From a checkpoint of a small audio frame classifier.
Model: 1.91M parameters, log mel input, arch quartznet, norm groupnorm, activation silu.
Training: muon at rate 0.016, 10500 steps, batches of 256, held-out accuracy 98%.
Data: 39062 training examples, 68.8 epochs.
Rows from block 7 of a small audio frame classifier, named by matrix and row number. Rows with one number belong to one channel. Each number is 50 + 10 x the weight over its row's rms, rounded and kept within 0 to 99. All counts start at 0.
After each channel's rows are labels from the 100 clips, of 14848, where the channel reaches its highest value: "top examples" is what is common among them; "loudest" is the band of the loudest frequency at the time of the peak. Only what is clearly more common there than usual is listed. The data: tunes sung on syllables by a formant synthesiser.
# convs1: first pointwise conv (model.blocks.7.convs.1.weight, 288x288x1), inputs 192-287
# convs3: second pointwise conv (model.blocks.7.convs.3.weight, 288x288x1, transposed), outputs 192-287

convs1.77:52 32 54 53 41 67 53 31 69 44 53 42 63 57 32 55 63 44 46 66 58 51 54 45 40 48 55 47 46 57 55 63 47 28 50 48 47 72 54 36 45 41 56 47 38 62 56 40 59 48 50 52 42 52 24 44 41 61 51 52 41 52 45 53 33 54 64 36 47 51 51 60 64 50 64 48 49 51 44 74 44 39 35 60 51 58 55 52 45 34 52 41 48 51 29 81
convs3.77:61 49 56 82 53 65 67 44 56 44 57 47 55 32 38 60 42 21 56 52 50 54 51 57 56 53 37 44 53 44 50 35 51 50 32 43 49 64 52 55 46 61 67 36 45 50 49 49 59 38 63 59 37 53 60 56 51 50 44 51 44 75 47 64 45 44 36 43 65 58 33 51 56 40 47 54 50 36 42 54 37 50 66 20 53 18 49 48 42 41 54 46 67 60 63 50
top examples: reverberation; vowel: /ɑ/; consonant: /t/; consonant: /ʃ/
loudest: 500 to 1000 Hz

convs1.24:66 50 46 31 49 50 58 36 39 62 43 48 67 41 60 60 75 54 35 47 56 66 53 48 46 44 49 51 50 32 47 43 50 31 45 44 60 56 51 36 43 45 57 61 46 62 48 57 58 56 42 57 59 34 35 57 62 52 63 44 57 47 50 32 93 46 71 59 42 47 45 55 63 46 43 65 52 39 68 51 52 67 49 63 53 30 46 67 45 35 61 34 45 49 47 56
convs3.24:48 64 59 58 51 10 50 50 42 36 57 39 57 60 42 39 48 55 38 59 48 57 33 51 41 33 62 40 46 43 50 40 65 48 58 41 54 48 62 52 45 57 56 52 63 42 61 60 56 36 53 60 49 51 48 60 50 40 50 34 42 39 49 34 56 69 67 27 49 55 46 43 60 48 61 45 53 61 48 42 51 65 47 32 66 39 40 27 68 32 42 46 39 55 50 56
top examples: reverberation; consonant: /n/; vowel: /ɑ/
loudest: 500 to 1000 Hz

convs1.280:36 57 38 56 43 64 48 55 47 47 27 75 45 49 39 30 58 42 36 41 50 40 55 44 43 53 49 52 47 58 75 65 63 45 65 53 38 54 56 54 57 39 39 50 37 43 51 45 54 41 80 62 52 60 61 44 45 62 71 43 53 54 52 50 45 51 43 52 41 58 43 54 56 37 47 45 73 53 46 61 43 48 53 40 51 42 53 40 48 41 63 45 46 52 53 46
convs3.280:40 62 49 42 52 62 49 38 59 55 37 62 48 46 51 44 54 62 49 31 50 47 48 55 63 50 54 39 49 50 35 40 51 55 59 53 44 67 54 48 43 51 50 55 45 62 31 53 48 58 47 66 48 62 66 46 38 45 38 68 44 38 42 46 56 46 65 42 37 41 43 56 34 41 40 48 52 50 43 52 65 67 43 52 47 44 54 52 50 59 55 44 47 33 57 43
top examples: reverberation; vowel: /u/
loudest: 250 to 500 Hz

convs1.129:55 50 36 53 34 27 47 40 44 49 53 42 45 58 59 58 56 48 54 58 51 61 52 58 64 36 55 36 39 63 49 31 60 50 31 59 42 53 46 37 44 59 55 60 50 51 50 53 63 59 53 43 52 51 49 54 49 41 50 42 53 51 44 38 46 59 46 61 46 57 42 52 57 41 56 51 44 48 43 47 56 50 44 46 52 57 52 57 48 46 50 48 49 29 55 49
convs3.129:49 50 48 44 60 37 52 51 69 63 55 56 62 49 57 56 60 39 41 50 52 54 41 42 52 62 54 48 50 58 68 47 44 43 50 55 40 51 35 39 50 67 49 45 62 52 54 52 50 47 41 61 44 53 67 48 47 84 51 40 53 37 41 40 47 42 66 51 36 50 60 45 50 42 40 40 65 35 61 55 54 44 31 44 53 50 43 63 52 48 74 49 48 34 48 35
top examples: vowel: /æ/
loudest: 500 to 1000 Hz

convs1.62:40 59 56 50 39 57 48 59 53 42 47 50 45 57 47 38 57 49 55 38 47 54 52 53 40 66 57 40 51 40 55 65 35 53 53 52 48 51 54 52 47 45 44 50 50 48 46 58 41 37 54 45 59 46 53 47 47 55 49 42 42 55 47 49 47 51 45 60 43 59 55 58 45 58 60 43 47 74 60 55 52 48 46 56 51 50 48 53 53 46 43 39 45 22 50 44
convs3.62:56 36 46 46 59 50 44 42 43 54 59 45 40 52 41 39 42 76 63 58 44 48 64 52 43 33 55 60 46 40 57 52 78 64 49 44 53 48 74 59 45 56 53 53 32 66 52 52 47 49 52 47 56 53 41 58 55 40 41 50 46 54 51 31 39 42 50 43 47 41 49 56 50 52 47 55 37 43 53 56 59 60 48 52 60 53 50 51 46 50 44 55 51 66 48 42
top examples: vowel: /æ/; consonant: /ʃ/
loudest: 500 to 1000 Hz

convs1.64:52 41 44 56 67 45 55 48 29 45 69 81 48 43 49 54 43 58 49 53 35 50 47 68 48 60 46 62 60 64 47 79 53 53 47 69 51 65 64 41 44 51 65 67 57 47 33 42 53 39 63 62 43 44 55 96 47 52 38 33 69 39 47 56 60 44 52 33 53 59 57 44 60 45 53 45 60 45 22 50 46 45 52 48 74 47 45 57 35 66 64 61 59 54 64 42
convs3.64:35 51 51 49 43 49 53 66 56 48 37 47 57 38 48 48 41 45 53 41 53 58 28 43 45 49 56 54 46 56 45 39 49 47 45 62 46 36 50 30 56 21 55 35 55 52 56 49 64 32 63 45 59 54 44 73 52 66 41 47 44 52 49 43 60 66 48 55 49 71 40 59 51 39 57 40 36 44 45 61 50 43 49 61 51 44 55 41 50 38 33 39 46 90 64 42
top examples: reverberation; vowel: /u/; consonant: /n/
loudest: 250 to 500 Hz